A small autoregressive pixel model, trained from scratch: arch transformer_decoder, trained on small renderings of single solids in any pose.
Rows from block 3, named by matrix and row number. Rows with one number belong to one neuron. Each number is 500 + 40 x the weight over the matrix's rms, rounded and kept within 0 to 999. All counts start at 0. Numbers have three digits each.
# gate: MLP gate (model.blocks.3.mlp.gate.weight, 512x128), inputs 0-127
# fc1: MLP up (model.blocks.3.mlp.fc1.weight, 512x128), inputs 0-127
# fc2: MLP down (model.blocks.3.mlp.fc2.weight, 128x512, transposed), outputs 0-127
gate.42:510488481511494542481494502490523532550542544427561522466454534500415513499501410508500499465520441452553523552548523530594447514518505477510484514590522414545534505467469513476525504526499501552494542487517469521573498506545491486488457529503505505470527446560486490481468528493516474483508544520504511485466428527436479489585473542471515450465494468513469511489458510560504535606510
fc1.42:543565555548514473494562451519481455518476501634559350457584508536470491500466489490485464474548430506442497497548452543503456518489503506548505427534529534518452445561534478423488510462494490486487498500519473461574509415507456448477496427513519489477492529582522506491571480559562538413509448510560515517453504501477511545569535447475484547566536478483489563484495539479489505505381
fc2.42:448407483488495528511501561505503464485419496505503577505463529481589485479515647570539511433445516551544483454459471501377536488525443465502497542369474437484545562490515496504551497529485494467516439545492542451413505522493513497493528524496466541521530411592458504512527470502477515564499534533466478544514570511495510533531571529470478527533435505531500477461518492481479487443464
gate.43:582485502518424579450503469576389517488579425455523534545452480479567542449465512501565541529467568494535549502476474455426513582498472512479537440473519491433508485508517520506493485415544509408336602439556677520389486420425461557514549441507426505473579427467527486510495425499424501485569535513492473533490632667544597439514445544496458437606484444466509496533384442315546591605536
fc1.43:572465546483433583461547491527427443527571406488508540476460517498485507394489490502537471486481498504466500582494553451459448487423524495495516506450485549517581507456501510500504502505526479503501568504555626533460479432452429553487540484493493491478572501472483418482526452447454509504532446448490454509483541595525504521519404561497431447541486477451446502549451498445496537581438
fc2.43:460515503546508431497524502503506516494443572471523501475520490501452474540532510487499496484505493550502521508503483542535511501527490473504502515564483491508524516506448484577495451527509488559577432517463328517557495613510513501485504570489463521529417522507497571532453592551581467493416479487483537470508416418493512534515575491492551573412494525551527503430585500609398409455502
gate.44:481582501447458495493528572531483474468476535538535460461536473521522452461602543508510472442439479517570526508534548539527519509491479579539541474519516499589474429479530509525550474475534536513425488470513522477553496589457524491540472440524553477469494513469498523492478510463542514517496473472479510509524595494434503535469392560436567535488499396559483499500514570490458562486528
fc1.44:511581564470491547540567538551491429461493510562528539475575519533546491515539452509426539514494388519565475436502469479562491559511468516527512508488516449488569566513502483519516511434513460451512496438520456438461466469541553471520478482527561446440557495551499462465546504533538470544450447499535468466524498442470512476528535544480554488473518464511470478453408553459554497543498
fc2.44:560504543440498485510495506496509443471569483482506530496541455504493492498590498498480526479459406459472491419487514482468486556534466546492469502457504421497499510536502482503408547473504513487461540456489503512437409438502481505478490505541527485482647514476492504497518488472552523525431521505600508513508463407518472472475593518524452403526512515394473493505451499537502379549494
gate.45:572474520512504550514558542512403534512556504499506491485407507483519516491539477473501536499487553496460483508493461454512471536476480528423460491454515538523409491501450497545471570454557524458542542422507550541423478465462540567499630496519456483473578462493524589552441494533518522521557562493570536567507530482532544493471513554525441445466559469486496475474540520583512488488478
fc1.45:520456490503492495508432466545488511479531551474512564471434484503475473595529462477489525470514511493478539504497516507487488509473445536471399479472522509505427570484511533423498518565471511481513547438545532495474537519556510504486549443461498474478467391467549478581493451566535483440527506507568614520507471421586515464473541518534467482428490507485483505489507453547536483455448
fc2.45:458464425510519502530471471495537439405554494461483476505499515531508485485503453542499470487515465490522498550506501458512496470467513474536577525475482482470485497416507480461515486482447500516477502516538523411434495486502464443481416536497578510501511538488529461430558439480484498515497553561493439559488519459504504507512469528492558479552492466539471487488478468405472523502484
gate.46:533479482494507499480529522504546489537529571360488395511493530501471538514565486495427476470455561475500496487480473442543471518561465564551515516529522509433526514587534556534629489545448498530548547480481500475370479576490504459553480512470490528532503506497489453496513473411450526521443531509500461479460467504511547477475436499430477451528454472486490513500501466551518483547407
fc1.46:523502495529511537542559477459448487442500434526516580509522515496422521537434534461554548501519454556349539479432472524463507541464495513496428499613505440482523499553473437442460505460519476497430490452473461484456475442504454500448472499514540476367503538439510526487461513583435510470599492500452426487487571482468482548544470538480493501530555486512507525512490514445540508433651
fc2.46:497525455472468496496507523535542498467422549480507437475497594522466508496524548509435478532528518498470482478535462446554473497517508451585485488437496536397531527516554510538497556489427481527458523530502518513442497533453485468517489486518515382494449510462481517498508490440445501552486546491590462473533451529518511496543488496446412480481475480533500489477479446564483475498519
gate.48:440543508438561499510535482439543463558534541548502471523535496479508501481553472420520494533530498515531515586521497448484564507491537540536529534544477490484526513490533478516490501475473501541449541580472468452516490548536493473486519362546496507508542522477513590507523529506511498520497504573516573500526431508500489465489536516536491471545499517569546504499524508522447496510537
fc1.48:547524549546574514510551540517510506540438537421560517543477455556428479485512484534491516452478612502483561437521555544512412515466458487466507514562505456524526552536432474474475479522487483579513474529534520461532519465492482532556489526464479475539467464454471487492487507596484451481436503504500543521474597509532491619510470477528530533487463466523489466491440529454475455541481
fc2.48:416522473404507497557468495390521495488512462502516545438532490517516477408472481510477521496492456417458537602558550486467490480495580545487502501483510492562523459456482449554499500460484522542505584444517469466477529490466487452530557519512470506456502525480476523544532517442498524499476526480515475517465454498538533512492499498503467511544536516527520500542474508610475471497478
gate.49:473502532429449528522435540467528571501486539511532496514537556514525507472480545484538482433551528587502477566530529514490507531565402470531531555499508486542488503477494493443480532440500495530545455493441486526528529476500478492478445514523499499439505490515458503526501526490452518528451457506526480555515545513529549515483496513526538524515475481525587488528526509515429530472556
fc1.49:415517519395590500483484451548502550495547474468545510548523518525558466449521549538475486525498479478501443515487548449514447556462506438503522538528491477498481516515467506497491546487546539477536490484494550519461471522524471552499516594517444498497538529462460527443534514561496523484481559474563501453509533500492504513502475465485498497503492474493492482530492558538523538505383
fc2.49:540407509425494437483566501543475512487437550485511555549461500480533484460529500534467611525494487501496491588513532503518538459509422495503465509582499445507532481485441492523516518506532519539484506514395458519556529516509458466544486460464485520485513477488475481544541495443499494491535500520529411512484553496506473472445479462521443478439540500582542522455567587439455493494477
gate.53:516511506504538498466456539514433430481508491483396511492499349458517548502440515557454443476539522537459476507517501451521546508573486437442465451521597538533484549533455581503500536494525496515520523540515490543517519495446474477448482484555500482529526464521507528547480489536496506451542565417476567484407483561453534547506462522604490511437495462529497528497477501511436512514516
fc1.53:454585567494473460550491495528550469513539469521573506429497527604436405497493502485511504512539490522499519462520509505515432534494480525477503515494410482457531549481505538539520456496504465545488461454522486421496535506507540498588515495621514525435513530486505528491527497508516480487473586573577491499462502477517551538513487484486474454519482448498478552445513490495491519520500
fc2.53:530442490481554514516491622545540544471485444532478532611492473462548483472516495469470463491539407451605533488510481529553479497497512464450486476512485541537464492522591531473486525463498508507487519559514542534489489518507469463527433473514498498543517514504476550457540555465512479391508496529462463431454428494404470537464521494506503555427444571453537484527513584490503455404521
gate.56:454485505481488494475455460505525532609521558488524447500559477516487495541542502491547463527475445508556479524416584494531502495485495510519509524490519509457453507522499536592465557506503428417547482533455516553514449466498546556476454400470485501491542482547390496428487479496508509538504503508455484511502499489458503485505461497526433559513492466487466421560476506465531475557514
fc1.56:478464513445528526465545589423503441507482523467545490510532465493415537540492484504506454497506446513536475489561486514535509527463525515536490494520441445552456428509488508437458485483521502498501485488514467500536469500500533470489499536523510532409509441498534415490587497432462469564540516555602490496509560509456514519462466473473484510556471497530582482472463527499532595486474
fc2.56:554511458553490518561447498549549498427483504517410543558442468457537556494452507503425465496515537452501547506540416476422533499534497479541445445517487500547421487504510503496586497543522514627400503565553491485499534469525489458533513514484516504488517443425580391465438533533539520478488505413537466475541530511548513521476477470546545461538539512533525510440514503480493520453488
gate.57:490532495507449447504530461455481580527401513467509468471443542505432483457446517452528460501481543451500490496523527533498500460462524501491528493514486506517563483544499498465456516550488521551491532546460471535547510499508462528509465497505441527450521550476501482482506482539535533470546500471446540499532566584487428469502492499493521550513529498495539511556536561479533534468444
fc1.57:513530405493558543430529489492422520496495567461502545584469458490511528594551446499457518397508462550533528576505551498449498523506476506459546476515484547533546530521540458505506475512550475542490518556449498504486553546480498555523532520489463507532484427510492588471444451600507508515451480527502460496475508522537463582471448403488489535501473409484456511494456458557507511471598
fc2.57:493501580496424382544611442452505528500440556419530450470528482469483442489444470506467503481543489443449479540558454445488514470447500474484491491467506518548454448545483478512460514531390508486509511514428501570582440463535432514493550513522506451451540514544507486418533492474472526489593536464476484470483553573525449545521467506509504503488516549511516444479440545398508487487384
gate.60:504524520541546420482429487445504505482524505515461518455463531502454469461521525494543479479519444500475527442413495549552496488552526533484439482438490470500503497455473492459496497444493464540465494460462499518509500533489469549513500488493458435517533471548469553513484437497531553555424501457521474497505433441483508499481542498514463500450562497487441647489515457477433528472550
fc1.60:541509485503536454465490528523445502546504471468565477483497523459513426488512504517445529398564428486558576519489484478551517476472497554479415445502541510513514551450477426461539505507523485494497493545491510490539474451493547529498452473504510578557505451524473520498539475505496586510497499531499495403530470483462514499446504515412492521550497470495521483542525527463504434528514
fc2.60:511495480550501565467449515512531445485427516509567580478586523530510473498469518560545515456471444520481488509539463503418486555491422432586492461506498531548479514472488487517423520512511486472491541569535486491471522501436450596494522513482445573494498481564556550456495548494503513544533462518449461544466498463514496536499495536587463524512526471524501471480489540497545558457607
gate.61:533456521487480496441518482505490524512427476544520464461460480413492456561505530479477498468420472459558554491522558543552543545508519508510511529464531526523475482505493538571539506470562534486410507517519594483495522471534500545517518438484496439456510441486439430490477488535434490425566464418523506569506538616523507528535482531488399503541494502465496504563444495383523557543450
fc1.61:480462471549567463475425496461516478494471476498540484504523463362469474471450468450420550509420474489485630519541541491488544517569507455512482527545480507533537493494428519534502484568517486539548465537470455474573547517586521475509520525524553420530454508480474555549515527447501422472484444519447525504559451485571450487472545531496542502477525514538526558496530423562480432495558
fc2.61:506594511533478556506518572413514523512532528481404587514573510537524511531440421477516523480514522493522501524534476473456427513552458513430535499512487483526496512481428539537461514523483494511577405562451448434499486534441477495572546488458517544575569448504503584521463520554455470545480496512495557517447463489512473531502535499507481494413494497539514488573558527516491502548474
gate.62:450541532542586406516533532469592500495342636452538469433529493518461484502510495441491497471481433537504509469510634552572541505507477523518522517584503475556487506482474451527477516569507472626574416520420310421623557659526521466518468493522523492542350499482458615555425619513589490513409520521506507527502395339513459556512573559500593575394532504601650472522581541607499366377430
fc1.62:488503574502480478480562502498502522517418555428533564468436488485513488416508513434498507475445507545488547495535512565524526509499506492490547508534500538517519515477430497506468505526556481527502426527436472476542513621508467577545564492518557460508455500455488524528460621557525505509495520485475495543487386487534490472503468570519526511420472440509592472566554562535490445480501
fc2.62:470524517509522486516499502523539540550442593460538487460508524489467516532515502471503544506510511520526514485482468556538493496538517497500507501525498444488502489531471445551504484498512485581542386534484363528581464603513538488502438495504498476505419500475475592530462561568613507490426503503508561495521451404501517489497563498523564526452550526566516514424581495552450391438483
gate.63:486506478523477547507530456556502514545469487479450505480454446491497476451570520447600464456486547573512493464463498485465494509461425498412501507490566528506521543509493462547517490525523510509472537492444483512511410478454450591450488501442480503497548552508555525466481525519459529462574458441483488549484487487502599467579483512503515611546475496467475504494450488485448493493520
fc1.63:531535516446459497524454474457431504509508522497488484498539453463569527498490569478505513489520518529455501564446460445506497502501519521511470495540493539503518574539565618483490535522487490434468515508500515524461555554475444504491482577461516487492426452459546478539456497529453469567466504529467564493493501556535480508497547515536503527490598516483626510555429538469511520494524
fc2.63:434547484492498559547495471452438552533525463476560533444612498549466518552504510500530545502452529532465511574494514496490387474541511568524454481479492490517547527485503530456518536494429538494525461436483490494508513519501527501517557552493563443525501531495508492550511534495575498611480498509516516499487487448563553490520436508511491559536480489465455532477561506553494546492517
gate.64:387577519549558485485548481450472541448506467492515450517556451521474488478519509424477516407496496494567509446438547480485553544481510546536510509475533456527578484502508383567487492511493437516444566482560498526535563561420538401552448459516420502517469414484447565547471444453423455595489501480510528533488456493459535443514522501501576604486596481510548481496574488432542506414477
fc1.64:521416474530472464545516544512478484529613507463462546424505495509503512480456409550448536571505566526485507462416521437472487562471447519554460399474482542458444501448529446522578373501488519484431443430528504517464496458397488414497530407504505564490520552479502509466517523517559460506502508465497438547490559469567499491513435524540501486610475450483448535510494515529541522516507
fc2.64:459474451444531541507570400580543444544500485477491557452469492572512565481533519577559539507520531512386493531506508549531507487500509462516401549485555498498472515430524549529497516388530573476400576536471522457508490518494452486528471515520499535433517574485539420546506469423556526562582518448471404494443514531551525540541415514480521458566491487428513494500475559521450540430593
gate.66:492521580413455538463556547515504438542513455409524529438528526491503538402503586432518487495453511521457491574516483558450458561494554516517530502410505520467591504508523553453475524422511557469457378530484505498494485470494485537538607511496586473462507503483577485542452556389467500489516458518517492503515433528467582497511519520518497478504448491508521468509495528429486520507503
fc1.66:400571507453459534472528537543549415432505460497483515456479514518447517446516413490490450485473491591558498547528499412601515504447511506480477479434495471480565503484452467495455469475477534573463476487487493488529523408505537440490460439507487514468522491473502471456512504455427509499550468488537470505517623440453576509522501510477505498464480475506437529415497493428468543539475
fc2.66:433513474552442471486512537528473486520514501584530550499414509487514517522478459483489491457499444515494540533462465449460515426430483469484565453433498517483552472509466512523494413553509544547542561460540513532495476561517435466450526559500414506458406579490430549482525496636537516466533506533496468497495486502427526569533547487505436530411487516532469502413523468583392510532476
gate.70:492516466520514438468512509468498508461540508501508513578552493534518393483503469534561506470503480467442479555452447551521379487519479446499498433488504386536491500420493522503545528474483487530456475514452492483537530489529570402479489408485493507485489568475475467503563475495513521512499552504526496500499503504499481561478539555506516495486519525524529485477525549493498528590538
fc1.70:530567462533506483447401534496472528504500516504534471519466546490504449513539445473534450449458546435526480509542484458441469509504484469486571478524499543468486490566515548473484564461500465498501486516446513499556521510507455567512505515506506494493492533462456495521500491528529521509464512419531518505538528455470510481458509619504469451490508493515526552489450491531514508522632
fc2.70:538530501502496484534413472556547460474457489467498513487512525511459472390505580523509468456470523507499500451489467562496439444491512443515519502523492461550519475484528535521466461478497484490511535441464469539501556555478557507450500423529504487524466551510504532499499483499549525564523490477471553518541483525489513480459446496483530544488514504454484530509575515478483482515538
gate.71:534453488539440482525534545515448486493493487526543528479521538513517488509418503502476500430545486535555487493504526515481464543531493520506533496480502499521528534554453438458482531525497462505522496525441484514555476543495512395538527490499456532484525460578522512557529508492517479551548516513525422480506544521463479542511461514494525492463488450557549483480529443508455484514532
fc1.71:540545516587468561450509502490446489528456508585500469500521473473472547582465460548418533505478505468551500437518495554476540526503502489477495498499530511512499460572498522522527504482491577550565488505450470540518480505561540464440598527459479468513497556460517479557458520524486482516561465470494559457512506510499457546505443502465497486495471599553545497494516570506461538528475
fc2.71:416498482465523494485468485570481570516477488473525515476489531554531524482555494508514476522534498476458491532535455504524513472465491500478513497532536516527471500522493486545509444538509428367459503466505533489550499454537507517523396456519520506516502506496515516481511454506497538544419484497453560483478454530497478480529455475487565396520558504536505520533419528514501511557447
gate.74:519501481497484611456592492541320548430481526551548538476456509482413431550471509512510625443463463606599486448513534561565519554571565561483475539542556391526468605568453514602491522517537467594482463508516570545518503487488454528555475422520396435439503429474425534469426468483489545474499466499577538505502604522540608476530519522530429385585483494571455536491515616585548504553520
fc1.74:525514459472557558529483509447469539428530523500486542546513486545507457494548491581519478519536435542584442468509450507485471498482510473419497548636499530552510544487431497448545499460420463477528480471518418453489508507516447478499527522505461496410497487521511528467547448447555505475535445475472496454496520524529588494480449499500475353563487543443432412504622485583542582510488
fc2.74:524528560557500466474542547507455481459508435538544411519457506473538493490467463559459517530522492502509510496515538548453507492463578507553454485483545381477442489582485523527513495454532549482569485461513589459494511551537516459597483466516573471498542454521563400476582389486543447511498501435510449529509449505473476558440531535543402440529510570531416528447531488425562546510495
gate.76:482559509541465549525469593486515545579540424475490515518532526538489512439579453446604508505515553520518487542435437417409490482503491506497502500503457517603515540529520460546477531493455501570444538474531495491529422444426417436499461534467508515511569543502553505500528506496515526509499539508474473490475557492558492539492531524539474522545490484493448407472506490522420467497468
fc1.76:482529488492481424534450588500533538525451530491470518531476511498450534492532502462474505457488472444517500518489515515526497482439436506436495491497431499609492494554523434497481557562449467523514526486529392433490527569447512408490474560515533526526485532504491523512536551476531507531496505484493508489496490374548454522483496473475531574496503485473549457518540471532540450459504
fc2.76:557523538497541528445503416516527435521420496496487509496507518502462498509471548528519487526533452462535500518531578600520471445486559506507511553515463481467518504456486482563447481444543529439495382574480579510471510501507490553486503437470499501447476452509478504424508497515528544470585490524462533494508498609510489544527460493517480435485559505492471609527497497475542551512491
gate.77:497524441512516482433514472496478515507500517524545490494514548485514538442462509508492523499569523489457459447458494510564552529512487526496485501446496588507504490479480470515445507537519514516521467531480481422462523456463532509565462502472544468530527546542564491505504519445489480460510490491510521485511536481502522520534628515522513517506534506529485457448495497448520517498504
fc1.77:517499530485488479591488450537484481446486447517491434476494464525478400494524476452495573508432514480440521457488409496546535508539520472467504497497507473529522489533462472551556526458492440458473517478553471466461485525514546534465486476515513537508489507484576555463505477490519488486524473556491498563501472510505541529493583498410482475430512435440456463480533524500561513436529
fc2.77:497502558531494517558506471523460559530542498520457423493512427494469456540506477464523484482426554494462534545477474488497499458544548509483544491461482491555510491448528544483532483499539458501511452452468530493521487416555488487432507557534488546533499485464445515504501475535565527486597494522573484509486599498476527514522488487502520527492507477530510550458459524483472541429531
gate.78:493468507495571503481554469486476488540507494500488494507439479573540449504485461538529487542503523512457450544498485494527522490514543530492496501518606505506495474469538495503536467469528502463397510451507559548472506509518447561562454535538473497411449543510493496493452476460534622547469521507461437522364498510544537527599450462470468467540538446460527480559451534493525489506478
fc1.78:497538569476449492463548607473499465531518498455525575502493536551432461458564511497538506506476419475498485559528453522475479527526597535533536516448518505544520453488444450438470533567489519513518509432501453436565493468459475440535579522519544492507446509508602438599521540437468540610510504528579525454438485548519511510516478472510515482443448474464499450520556486559467488497494
fc2.78:513511468534386455478445482588561461475503509485487473439474510461491565530442564534433448455491512531500504462475484562437513522514435490473497498524434484502504585513503524541486435533493396549539502535529498475482520505502532485487491549542498505527558465441557533468451455563435512398553478476518581487518491520493481491451505507505548513496500484479482557439475408460457493528504
gate.80:453545552513514389484536491456602523494504516493487516450562467511481515480563482537456524487461477470514537562533546406470523483548546467521555509553523501548489550530432542519514566528532503490483427465546530405493524429559523457518485487526608465517554541500490508421536540468484517520529498469472483497466518469487448517518462541550512532519522452474532514547532433540538526483509
fc1.80:525514473501484548523552587463500502472509544509472523494463403440488560438523528590361540457485440464449491511494512463513506508527500476480496397562553511547504551511510484452536554532503519496499492527519498458473478473515545506522445550608541470527564483477511508494479428492483492506536538389477515444460496567524514492439521545582592488461511467491463547479479411497565524462553
fc2.80:503462529495544492448490436498490483582534490508551485538509576545555431593580434426589524525549545511546447445530448508476505493447435519495484570465410521424498499480485563547510447451475456499495553462467515525458489519504481535457500440364419542505472516534489491590458561514468500498448508566553473558513527450476450571486508484404431468495564552485551463500502563525490508510437
gate.81:526490456520495463453455511483487498507512510509433446519457464494476438526595552454470549503459504504416487468474552522433446461453587476500494563536493470555480495488507571465510448503503520496401474440486498501557544524482490476500486522519490538624526409498499485484578530528484515447427512544450503509527489504481509520481449454512500506479451518476504460508475494487501513497444
fc1.81:453567507473536458556524484481446561493544448475511568466441488506508472458472496468506472481578475495519496486493476426455492514482439459409547466520516464565508506597493495522453548460490399539496497526453488515515473489509492563500541517514529538497445476526545538498507543514494501446522441511444461548507593496553494493518550514447549512450535549447494486598483481492481539488527
fc2.81:482561481529490470541522571542565439466464464491465497457560551504473526516485500576498495475532532504532515534456433589552495533472416561532399436507493439444531506521464457581439579514480482481519518484519567521476497508467549516494524448507483482550430493500474401465516526447536519514471546545468512464554430523543461484512502541458516492521485570522439486468485522493481502495516
gate.83:566471521483395598445476462526416473520630372482473502540483496482473493446434507570520488508537564438494491532484463451443460530522447516484495473380491513470515501523566505448529518504469507407423568488595717533435522374481458550497534495486484519466628492532562382462573414452447505466558469460562468493505646642505580477502395443515434449611475499424445494493388474366560632555531
fc1.83:457446496545525484468472562577531457445521492551514516458485458427478578507542543483530464451522519527450514467479468496439479533509483496458470487521474535486463497475399565474500519463515501447480485493480484471516410470469466470472474449510534513494492536498431578555482476433474481484493498459549529494523489525491491464480525493460450520493486484408503481482446463484495489511479
fc2.83:496478453490513442497550504486488525517451548505474471522538459462563505571457495439532478459494516472488512459443514544518537492459508427522516443595484549539485456555504484482516508531483455447537529544452482542521556549469465534470498510467452536509500527490554457504461491500443461521512517466452498490499480571501457564468420516503575529544496521517473459536514487508530455508540
gate.84:538473518521580496455525510454457465491525499496540488483543510421501500491481522428534498488460524535511525551489494453498548494446545536461482579552470520534509503495498539465501507499488525450505545484529524471494519489489447534489485512410507466476494498518494467494505479450499387548501495470508470531609544602518508507488479510476478493564511580489531465550452515481496538544510
fc1.84:493406496524502534536458490491445558501474521532571473489513515401485503553487529465484474456478465492478546470517514508553458492531509508490498486523412472510495411490514495505478470403492467490489511557455528528535439521491530522558516447545460492505428504465429495484435483494544451510493534471506478439526444505512490526441476561517504560539499492497485473553462504548515479458520
fc2.84:533522527499422487440478525545500497490525492514473489506489465489516496483439503557484481486492513492476502509478499522453489517506455497425514531574479506480485582551485481551545544483564464525552502537539519502509513457496502485528425545570516493487610510469525495497468491477485449385541473500472599494504508556464523534437497507469579485437509430557441559415494428487475502521581
gate.89:485524527417498616539540493388609538535424450446511594549509538574427469396540450447606451512545507440501489571464447553468493450509560422484511538520474657650483549484440417498497566534337558520441373573511414541568459608387392432469600512461499517450570473472529518455545574599508518469513510512469512434456490643604501503505516491543437504509462514517560432449548518521414548474493
fc1.89:482454427524525476519452505503497451464572513522480364459533467480506495641471497554430492507518500466507515465454490440490511486459434528544466442443496487466471466482628469484541493481506498493519627475484511486496515493524572483519401532514542518496456537546510473481474432439510506531459450514543502553506519438463431512466495457475541526520513517497478551475445520504555477483493
fc2.89:489513514452475520508478473486498510526472484494516604525508504506479497472519490470489522486481503536502491490504527592494477479513536506471482512546512488528518502549451492494474525480487489518526358500478485530526537498499468525516547431481439488500531495497498519529521641554517511437494486508504545469491506589535552497493515509517482448488525510492456547528525516502485481491487
gate.90:514480533508568509477596470391530520510494551515481424490460517465549494480462495423497516487457491478500535505484500536482498439447533492611559524554501426489510431531573476466492462504575507453528509535482596503410498565498536558509439469568538498477489467487480554455453486492529514566464485541450493554500490522438409494508573466494526410516528474496542459514489544518564494514481
fc1.90:566514476431516543501513495487479511412442527521470560433424513493514551492500516486439507468531451433435496461420493434475464489494537488476442488497524545573479516486501507488472505538537517523609521501510465532557549442480526473512519405503510520505522444454460499548428459535564512519566511501542491535520517512634489485456560593548541542548514508506479457520454526553480464443448
fc2.90:448472549543446399527488553519478439535489498425524530502514485483529507524577505455551537541487441511499522533568515566492515555528483519432504538478518544483414418490509479578500497472512492472430516462454531450442464541499509505512511526464511471470507531540502501484496510502461485565479544522481442521469556489495631456492418513459470484463417548446484482542617522477489451477484
gate.94:486508515493528501491492541484565473498514511544507573509501483528514441442482487457557481505506542469510509559550500523565534462520529483528572518485481560484568491537535487493497558486482517623454440506485429456453565522520468529516516534516559492499561562497538484432462509428496476483512471505482428517454491450478545480537486494543579516563479498499524520508561529517521523536502
fc1.94:520525530549459458512525463491439563563538480498510517523521507522487486513511540479532542521499506478595492508510478464525559493524473488527521499498499510513538503572508483466524553474532536493481503450482562500469524456534508515494439526493491504506482496538536467453572530586524493529522527492458475483519423536446430446501458503523495519535547565450501542603541460571499562457493
fc2.94:394535479566516510499474555528557452473553486487504492500506493520449482495473414517522511528491497473504513462514512515465478513569511537534568571558515439448408513449390536548492509480495487535465467511495460468560475493497527438507478481515549501496530499556467556500500533503449490524570492472542506456465544447476530501518512473488468480546494505408460472449518523485495522492502
gate.97:573489470489544567478545476467457381491482464479504477517445492507502465454504510486523511464498540528480531541445449466506469481559494489485439553516498553509387447458465449497601553460540461499508528475481493518488420441478471571529498449490490479435516467471461491580479521459535519469588488489484523498460467590541544538491463561532495540527537479539452411548527515483445385502491
fc1.97:491457514474589517473583535488472476572504539468515456486492521495424486529508547478542487468489583530496506527416500513488491498525456500464504509489489497512387441490506490486510504507511453513513559480495467515508414465470545541518451520489425493502492504466474560492498470503528492476477524537500515476509480601529558479483509560428501488420488489487331427448482509503439454521448
fc2.97:435540518493556433522600483523509593418511521507517549465480513554472500515526526490540515517528530550492504473518468547553485515521517525470505473477511534467528531454461508532499482522564482575527481422450535491609516478518519452519477512468531515556504480495521536449518508498463502460484476493517449475497572455489528509538527511493456546479491471543533510516484505559527564477452
gate.99:457521541504456522532487495515542512523497540454531494501458568448464516500533456459493451438472492525543525486487615512576515486514510495462525543479454465485494538516495505531495459540488502529455464476553497518475524519477472474503488435512443477520528508460497566504537484485477455466503421513498511587578516485517488477447510558507517481489549534552446551452496492508497461495521
fc1.99:499520511475407460553452521460490498495540463469458475548484479528502525466515444490497465499504563492443481548455527532484443533559489519439485433434493512491497450519561463521516473527436481536458501502479453525451513457507489513540531533565480513542537541489534478567449505476495538514458486517490530558480437507487516456496507480603485477445569489532505484489495485470465499481476
fc2.99:497473515539504541472511525525494462490507501518520480495452508425488511511482510478481431521482480496404504491490522410441499460479474506525551474462443564489387489490427564487506461542552507467533536457488515526512481479492548531509492443460518535497509506500493486495496515513522371482512510485489473516617493509532559454431489522473461490551461554474457532491459475485478446500505
gate.100:479516501416529451510491556555458593486486506498530480481495475515508460504517580509497540514506433509510505532554480475537516524558446498517437504439513448481471500570534521471465511461460542513505539487482510497441479504505481470499466558496558483466478489515489492508494473447589508532436522508556465517481466514538543532490566484547516358598434486489592491506480527523525518448514
fc1.100:464505505451560482553499493479515474482490536419509510500472490478557560418559460525481514494476507550466539515508497506485474468495552548623520524531509463429481480431518439515485501477492497475529545490506507546504449565462427500510509496524468490519520430459478462572445431492392486470474516522530515514507552462525497466507478521454499481454476503558552509483414429570540519515521
fc2.100:543499559511467500548492538511435521489450473434530462505459521471463504516468539486515517504478445427500458529555554420504576519527493474416481574493520455492523500573526516530506479472450475457437472479490537464493480492547505539536497549514579502449500511501509487519503559472561531487499505434445458490504438533515486525490574495466513419566475549461559509538520504389449540496475
gate.102:515478509542538498468489526513507468485493508531467524536508535536476537509563477541510495502506521518449490533475587509521455547487493578510472484503503552449513454544526489470506464495523495532520529458527468502491482502531500481514500486519499523519534539482483495531527427510509491486457509520536505478492505457502454469504528503517525472490473462513505604556488508498480416515431
fc1.102:496509515512491505591557560516541462575466492539486479527542470481467490457399509459477508544488522488478488491502561575515503454468437445584495479510481467517535477466499507520538513537521499483453525519496471436503519452505537541456470470528488468510486551561512519505475489468556476491526495493539516596550479514430551521522413492539579516473572463501509485480479491435453484463520
fc2.102:488490496435544525483449502486401509437532494496522516413472491527554488516589541463492435506519518500490493498510452412451495489515555530464547496478518523542461506469525515516508547539505413523544504528483534509528508569547466495507536607483544473441506526501557537482451554509511494491454559501457554524507515470506463450526543489526530534519437587524532428490551500546496489497483
gate.104:550457492473522528471536509477489542551440556456505412505386486493567510483480480486518433540478621493431551504444466502498533488445430464510551453549491510481391383489517520498513436538523434536454463518453483538425376440483522569522583476509518468442528461489487541505463470449522537494554504513512491531472478520530482476509581610481504434540533469490521471519489514511466455506500
fc1.104:506526548491535396464515491545442410451530522489485538390496488492494548481543466535527498469507522519481494495521521473533469481470469481475472549515490482487435434502396447492479474478454499617519554518484508462521479450554435402495494460508506483520504506483485403528544483567538480546503528503572424530479489472576511563494427543499467525511479466513496518446495514580470564538513
fc2.104:494471476440496486549481513422507573408490561609461466524521537481392496502434543513537477480492573510573516467538434521622457487596530467487454609474426468510609514559480401484495512538465460553533467546516464548573477486524653536525462556462595520577488403489521506412484500426521491484490527426470585473539496453569488542472535498468512496514495536449547522549529492487515455465437
gate.106:481506548558491483515479478480595556503470497501585513475515502487498483480508460478475533462446473454552564542523560547475511483556565491531557537496450539515505529479438526517493521506506445521477404537527491454522468494563505527551539522523602445520533549462470488429526573466488465484495501479483478466526472436474437474498510548526493548510496488495603515564500487556594496507519
fc1.106:542430525533503459502487428520534517556464423515528451507527520481473470513458507454522493524576454533491530502517492480493502465532495496507519515560367581485483526544494619560477420488491403492506510535515522515498494470532471452566456500467517547463607450450487461504448451477481401508553549608470556503522472537498526505452535496525453515537534531490492532535503484462471476475581
fc2.106:469506520480519456531499600473478470454528595453445576501501517458531536438465515502493501488439568494497520505415487570488525480456552469540536534478639409456589393510552449410481536525513615467502529476523475477485471559493476497440531496545513468536397511523498512505528513548545578488505442481507495515511511518477486484543482502526532511412526462517529452473518479610506594499447